config.yaml
encoder_arch: "pvt"
embed_dim: 256
encoder_activation: "star_relu"
encoder_qk_norm: true
text_encoder_causal: true
text_encoder_bias: "all"
optimizer: "muon"
learning_rate: 0.015
batch_size: 512
Rows from block 11 of the audio encoder of a small contrastive audio-text model, named by matrix and row number. Rows with one number belong to one neuron. Each number is 50 + 10 x the weight over its row's rms, rounded and kept within 0 to 99. All counts start at 0. After the name is the row's rms in percent of the matrix's.
After each neuron's rows are labels from the 100 clips, of 14848, where the neuron reaches its highest value: "strongest on" is what is common among them; "band" is the frequency band that holds the peak. Only what is clearly more common there than usual is listed. The data: chords played on synthesised instruments.
# fc1: MLP up (encoder.blocks.11.mlp.fc1.weight, 768x192), inputs 0-191
# fc2: MLP down (encoder.blocks.11.mlp.fc2.weight, 192x768, transposed), outputs 0-191

fc1.395 137:49 55 62 40 67 52 44 64 59 47 34 49 40 53 58 40 56 50 46 36 50 56 40 67 77 59 58 57 45 33 49 38 60 52 47 31 47 56 51 61 38 51 39 56 58 55 54 63 45 60 58 58 67 58 51 37 39 45 46 37 60 34 39 56 41 36 45 47 35 55 66 37 45 29 37 45 38 52 55 56 50 61 50 56 51 51 55 42 49 49 51 51 65 38 54 53 41 55 54 57 43 51 55 48 60 43 46 42 44 51 66 57 43 52 60 51 49 55 19 61 56 52 76 47 63 56 61 43 60 64 50 49 67 35 42 53 29 36 59 63 42 37 71 42 53 44 46 48 52 62 49 39 39 44 46 48 80 58 33 56 58 51 48 45 40 49 27 48 47 54 63 42 49 54 67 31 60 55 48 50 37 57 56 40 54 46 44 45 55 41 59 69
fc2.395 134:38 54 57 48 39 49 57 47 43 52 62 50 40 63 61 65 62 53 56 49 52 50 61 61 50 44 52 47 40 55 66 56 65 63 49 43 36 46 69 34 44 46 66 65 48 58 43 57 62 58 52 53 52 37 50 64 37 46 35 47 31 51 48 48 58 57 72 49 56 46 55 46 42 51 41 56 27 64 51 17 57 64 59 50 43 54 42 58 44 54 43 60 59 47 45 57 54 46 64 58 44 54 36 32 57 55 34 59 49 54 33 58 46 34 58 48 58 52 64 46 46 43 46 51 56 30 59 42 62 47 38 30 60 57 37 49 50 51 55 57 55 41 38 37 45 39 60 53 55 49 64 47 38 45 58 41 44 68 82 55 57 61 47 77 54 59 44 53 52 29 26 52 40 40 41 45 46 55 55 42 53 33 51 55 39 62 53 56 62 65 43 51
strongest on: reverberation; text has "reverberant"; string section-like
band: 2000 to 4000 Hz

fc1.99 075:61 36 42 51 44 69 46 53 44 68 29 58 61 45 36 39 55 61 49 47 38 44 38 49 45 71 48 60 40 66 49 66 49 55 57 58 50 49 63 51 47 37 37 33 49 50 63 73 53 61 66 58 59 54 62 37 51 53 53 40 58 64 57 53 57 49 46 53 46 42 52 48 61 50 48 57 67 51 56 42 45 43 51 45 43 47 58 69 46 40 51 47 71 40 64 28 34 58 65 19 18 50 40 48 52 46 53 41 44 51 51 50 43 49 48 50 42 52 35 49 61 39 45 57 44 68 50 53 72 50 45 46 50 55 51 59 51 45 49 48 46 39 37 50 51 46 44 57 40 39 52 40 59 48 58 40 53 60 53 39 28 50 35 53 61 47 44 59 62 55 48 41 62 37 53 56 34 32 45 48 68 40 48 39 36 43 43 64 53 77 55 51
fc2.99 077:56 48 49 47 46 52 46 71 54 70 55 51 44 45 62 33 51 43 45 47 57 36 65 54 33 64 60 29 60 52 59 65 64 76 29 55 58 51 48 40 53 39 54 57 57 57 47 58 52 37 42 60 75 51 31 57 41 46 53 36 43 54 50 46 54 51 43 42 52 50 52 51 43 49 37 48 53 33 65 49 51 43 55 33 34 42 56 41 72 58 52 56 55 66 72 68 37 55 52 42 40 52 33 37 54 60 44 56 29 37 42 48 43 57 43 44 47 44 45 48 46 51 41 44 60 38 33 55 69 57 48 29 61 67 48 60 42 40 54 54 45 43 33 41 54 35 63 51 44 52 49 62 30 51 45 54 43 77 52 56 44 62 27 44 53 36 55 55 34 54 62 48 36 50 46 49 62 48 56 46 49 58 41 55 52 55 48 49 53 51 36 45
strongest on: reverberation; text has "reverberant"; electric piano-like
band: 2000 to 4000 Hz

fc1.25 153:36 65 51 52 37 67 52 53 50 41 74 50 45 46 53 44 37 53 50 45 68 70 49 63 40 38 46 49 53 57 48 48 53 63 53 62 67 53 50 33 46 55 34 63 62 39 58 26 55 48 48 40 32 62 42 61 49 32 69 44 56 51 60 48 57 42 50 43 57 56 41 45 37 57 57 41 48 62 54 62 51 45 53 45 47 47 60 49 45 53 44 51 68 39 39 57 33 24 37 57 58 37 59 57 60 50 53 60 53 54 30 49 65 46 50 43 49 59 58 61 60 42 47 68 49 63 56 30 46 32 57 54 66 47 53 59 64 34 55 61 41 59 53 46 55 42 49 33 60 68 57 49 39 52 41 39 37 50 52 69 45 39 33 61 36 34 32 34 47 46 55 43 52 49 55 44 46 53 47 60 49 64 32 42 57 56 69 51 52 47 49 32
fc2.25 145:52 59 63 55 42 56 57 52 34 29 65 44 37 49 53 50 35 32 44 43 45 24 47 42 46 48 57 52 50 43 62 53 64 53 41 55 54 52 47 73 56 39 52 56 57 46 61 26 53 46 21 51 57 49 61 45 43 51 44 67 54 45 42 33 51 57 45 33 43 49 62 49 58 41 38 48 50 47 45 25 59 46 60 38 36 71 27 56 31 41 41 58 45 54 69 56 51 56 48 40 51 62 35 68 70 47 54 44 54 48 43 50 63 44 57 59 71 54 52 68 44 64 54 50 37 54 49 41 45 41 51 72 50 44 57 51 41 49 45 35 45 48 46 50 53 34 29 51 42 37 54 45 48 40 43 54 50 53 46 47 64 70 51 39 62 41 50 48 43 64 54 45 48 71 53 54 41 55 56 56 34 42 36 57 53 54 52 42 60 36 55 59
strongest on: the note C#; square lead; instrument: clarinet-like
band: 1000 to 2000 Hz

fc1.502 050:42 78 40 49 43 30 41 47 55 71 44 45 42 51 56 43 36 43 34 48 52 57 46 40 46 47 53 39 51 44 61 48 50 56 50 55 33 57 52 46 37 45 48 41 49 36 59 61 42 46 47 41 43 53 44 57 58 50 70 53 47 48 42 49 50 31 43 53 46 52 33 42 53 40 44 57 37 68 52 68 56 47 42 42 47 56 53 65 56 43 50 39 34 47 34 38 57 59 35 62 48 62 59 43 39 40 63 56 54 42 49 57 44 68 35 56 64 53 70 25 39 39 58 54 47 56 53 46 52 45 51 43 56 41 63 50 32 42 56 61 46 26 68 52 39 50 69 48 54 28 47 46 51 48 58 56 35 66 39 51 58 63 55 67 44 46 47 36 75 29 60 65 50 45 58 64 50 57 48 44 53 56 50 33 69 53 42 42 56 45 68 57
fc2.502 059:49 60 44 58 35 32 63 67 52 55 60 45 69 58 42 51 39 34 39 57 39 45 49 41 37 32 39 35 42 57 42 55 64 38 54 41 37 39 64 49 50 58 77 49 35 39 55 52 50 56 46 34 59 52 28 58 65 55 58 49 51 35 56 42 40 35 52 49 52 56 31 60 52 50 47 54 42 61 58 52 62 63 39 40 55 34 53 48 52 56 46 51 46 66 38 45 47 73 43 54 62 45 55 40 72 46 44 49 50 41 34 55 66 47 46 56 56 60 53 47 43 51 50 45 44 56 44 47 37 31 67 47 43 41 49 45 34 43 46 50 49 59 59 43 49 46 45 56 40 24 50 79 30 40 53 64 67 54 46 54 49 56 48 54 55 41 51 52 73 51 53 51 51 56 55 65 49 62 57 68 39 39 47 41 36 51 59 31 59 65 51 50
strongest on: reverberation; text has "reverberant"; text has "room"; marimba-like
band: 4000 to 8000 Hz

fc1.501 125:46 56 48 48 49 35 45 28 49 30 39 66 57 49 51 55 40 55 58 34 33 46 52 63 47 45 40 46 54 43 56 46 41 57 87 46 58 41 49 57 46 63 47 62 45 67 61 31 38 46 48 66 58 53 37 50 31 39 65 57 55 52 45 61 62 47 39 37 47 49 55 57 60 61 53 64 50 68 40 37 39 56 50 38 42 66 47 51 42 71 45 56 67 57 56 60 59 43 45 59 41 39 36 43 44 56 41 46 28 45 56 50 36 61 46 55 59 40 39 46 37 49 75 49 53 46 45 55 54 55 30 56 44 60 50 42 56 52 50 70 68 62 44 61 51 46 37 54 56 50 64 33 49 47 39 53 61 55 49 47 41 57 42 46 50 63 48 57 44 54 37 71 60 43 36 49 54 38 63 63 43 39 49 50 73 43 51 44 48 42 42 34
fc2.501 125:43 51 45 54 43 49 49 42 49 38 50 42 64 49 37 42 48 51 46 31 50 62 51 51 38 49 41 56 50 78 51 77 51 60 64 37 43 46 59 50 51 57 66 59 32 53 31 58 65 42 50 45 44 47 48 52 26 53 44 54 49 61 58 45 74 54 61 62 55 43 37 64 38 51 32 44 56 43 52 49 61 57 55 55 44 39 56 28 52 40 60 54 37 47 48 31 47 71 77 49 54 46 45 53 54 49 35 50 53 42 36 59 37 41 60 46 33 58 51 42 52 58 75 51 43 47 46 51 51 26 27 40 49 51 51 61 41 47 46 62 50 49 44 62 67 37 68 54 53 61 66 53 40 56 54 39 67 51 39 51 40 63 52 60 37 60 34 46 53 64 51 51 44 46 37 57 46 52 57 48 55 45 63 53 49 65 59 49 36 57 63 57
strongest on: reverberation; text has "room"; text has "reverberant"; clarinet-like
band: 2000 to 4000 Hz

fc1.653 131:32 54 58 70 40 52 68 51 66 55 43 50 55 53 51 56 33 37 69 52 47 57 53 46 51 68 41 54 39 49 51 41 62 38 54 42 73 43 72 46 46 53 41 35 53 57 39 68 55 27 60 35 52 59 45 46 62 66 62 51 43 60 53 39 52 46 44 64 52 53 47 74 51 40 38 72 54 62 49 37 61 64 53 42 45 52 41 68 42 46 65 59 57 50 48 51 37 45 58 63 49 43 31 54 54 54 55 49 42 50 55 41 55 41 47 47 63 40 37 57 32 66 54 57 60 67 39 46 47 38 54 41 37 46 55 47 57 39 49 48 57 58 43 59 47 62 49 38 62 51 51 36 36 43 47 39 54 46 49 34 50 57 54 62 69 66 67 60 46 65 43 47 55 43 49 43 55 25 46 46 46 30 35 44 57 42 40 39 55 66 49 53
fc2.653 143:45 65 51 49 57 58 61 77 47 62 43 54 60 46 47 55 65 35 56 43 50 41 52 50 45 50 53 58 58 27 44 46 44 65 49 48 49 47 49 54 34 67 65 44 62 36 63 44 44 44 68 48 57 39 50 52 32 34 56 59 57 62 38 51 37 60 54 49 46 43 65 57 37 58 49 61 56 54 57 54 31 37 43 40 51 42 47 60 33 40 54 30 76 53 65 52 34 49 50 41 60 52 38 59 63 57 36 47 52 38 30 53 52 42 60 57 65 43 34 58 41 64 45 53 46 62 40 57 51 44 43 49 38 60 60 43 43 40 53 44 76 59 51 53 61 45 62 67 56 50 66 45 42 52 53 49 63 48 66 37 58 59 52 40 70 53 41 55 39 53 48 39 53 57 37 38 35 50 39 42 39 62 63 51 50 56 51 28 44 68 49 61
strongest on: reverberation; text has "reverberant"; text has "room"; marimba-like
band: 2000 to 4000 Hz

fc1.12 024:53 47 48 50 41 44 38 44 40 61 65 48 44 52 58 52 52 37 50 70 51 48 41 41 42 52 43 34 36 54 49 37 44 47 69 62 37 55 51 40 44 50 30 56 44 35 41 53 52 67 58 43 41 54 48 35 66 50 51 38 48 33 58 42 59 40 50 60 47 42 41 37 59 61 46 49 33 71 48 51 63 63 49 63 39 60 55 59 39 48 51 43 50 25 60 47 53 69 53 40 19 68 61 56 38 53 63 72 56 70 49 62 42 61 27 52 50 48 70 42 54 46 49 43 54 64 53 41 66 56 78 46 42 45 49 35 32 41 50 52 45 46 56 58 36 50 47 59 59 43 46 46 51 37 51 56 40 46 32 42 59 50 50 57 55 48 46 51 78 42 47 52 59 58 52 48 47 65 38 47 63 54 56 54 38 41 50 46 63 56 49 56
fc2.12 024:40 44 53 49 40 50 54 53 58 64 46 50 46 51 24 69 42 36 51 55 51 38 49 52 66 44 37 21 54 69 51 55 69 50 74 63 44 50 55 47 51 84 54 52 43 29 37 53 47 53 49 39 52 46 39 48 48 41 59 36 57 52 47 43 50 42 60 48 51 38 47 33 40 50 48 52 60 58 57 53 56 59 42 52 32 49 47 38 58 43 78 50 73 71 62 64 46 62 57 57 39 45 55 51 47 37 65 58 44 48 50 56 62 53 45 53 60 45 47 40 38 48 57 46 64 51 40 57 40 39 63 64 61 50 51 42 26 49 52 53 51 55 38 52 41 42 45 63 37 22 48 54 36 52 37 56 55 31 55 41 39 59 58 48 46 49 47 55 55 46 65 39 70 53 50 59 51 51 45 48 41 44 41 47 45 60 33 51 38 42 44 58
strongest on: reverberation; text has "reverberant"; text has "room"; marimba-like
band: 1000 to 2000 Hz

fc1.96 105:55 48 60 52 60 53 72 56 57 32 48 53 42 68 36 50 52 57 64 49 33 53 40 48 49 36 23 59 50 47 45 56 58 56 48 41 67 40 47 55 47 54 60 61 44 52 56 38 43 59 61 53 46 24 49 46 54 46 40 30 54 46 38 58 38 53 45 48 62 54 48 55 36 41 58 40 62 34 68 45 51 49 42 67 31 43 53 53 55 34 52 57 59 65 32 41 42 53 44 57 46 63 63 48 39 62 62 44 51 52 76 52 61 38 64 51 41 39 45 60 62 72 47 39 33 47 37 62 47 31 53 39 30 61 49 40 46 67 41 43 47 72 54 58 49 46 60 56 41 58 56 45 65 63 44 66 53 41 66 50 43 40 47 56 55 47 52 50 51 57 53 50 55 63 31 45 32 59 53 46 45 52 59 67 60 49 54 54 56 51 29 50
fc2.96 111:51 60 45 54 42 50 49 62 56 67 55 47 40 60 58 51 63 35 50 64 46 48 44 62 48 39 55 56 37 48 54 43 68 49 53 52 47 34 54 57 62 61 47 36 50 56 52 53 35 60 43 56 63 42 38 56 47 65 44 50 48 55 50 45 54 52 56 66 42 60 68 48 49 67 35 60 49 47 46 51 40 42 31 45 48 41 45 54 67 46 57 60 69 58 64 44 38 58 53 49 56 49 40 47 69 58 41 38 49 61 55 47 53 52 49 61 56 49 54 46 51 74 40 33 51 62 45 49 50 37 41 52 67 51 45 61 49 30 45 66 40 62 58 47 47 65 37 68 39 54 57 41 27 48 64 48 71 53 65 58 51 48 41 37 41 39 48 49 74 41 45 40 56 67 34 55 32 40 30 60 36 61 47 26 24 48 60 41 51 55 36 54
strongest on: reverberation; text has "reverberant"; text has "room"; marimba-like
band: 4000 to 8000 Hz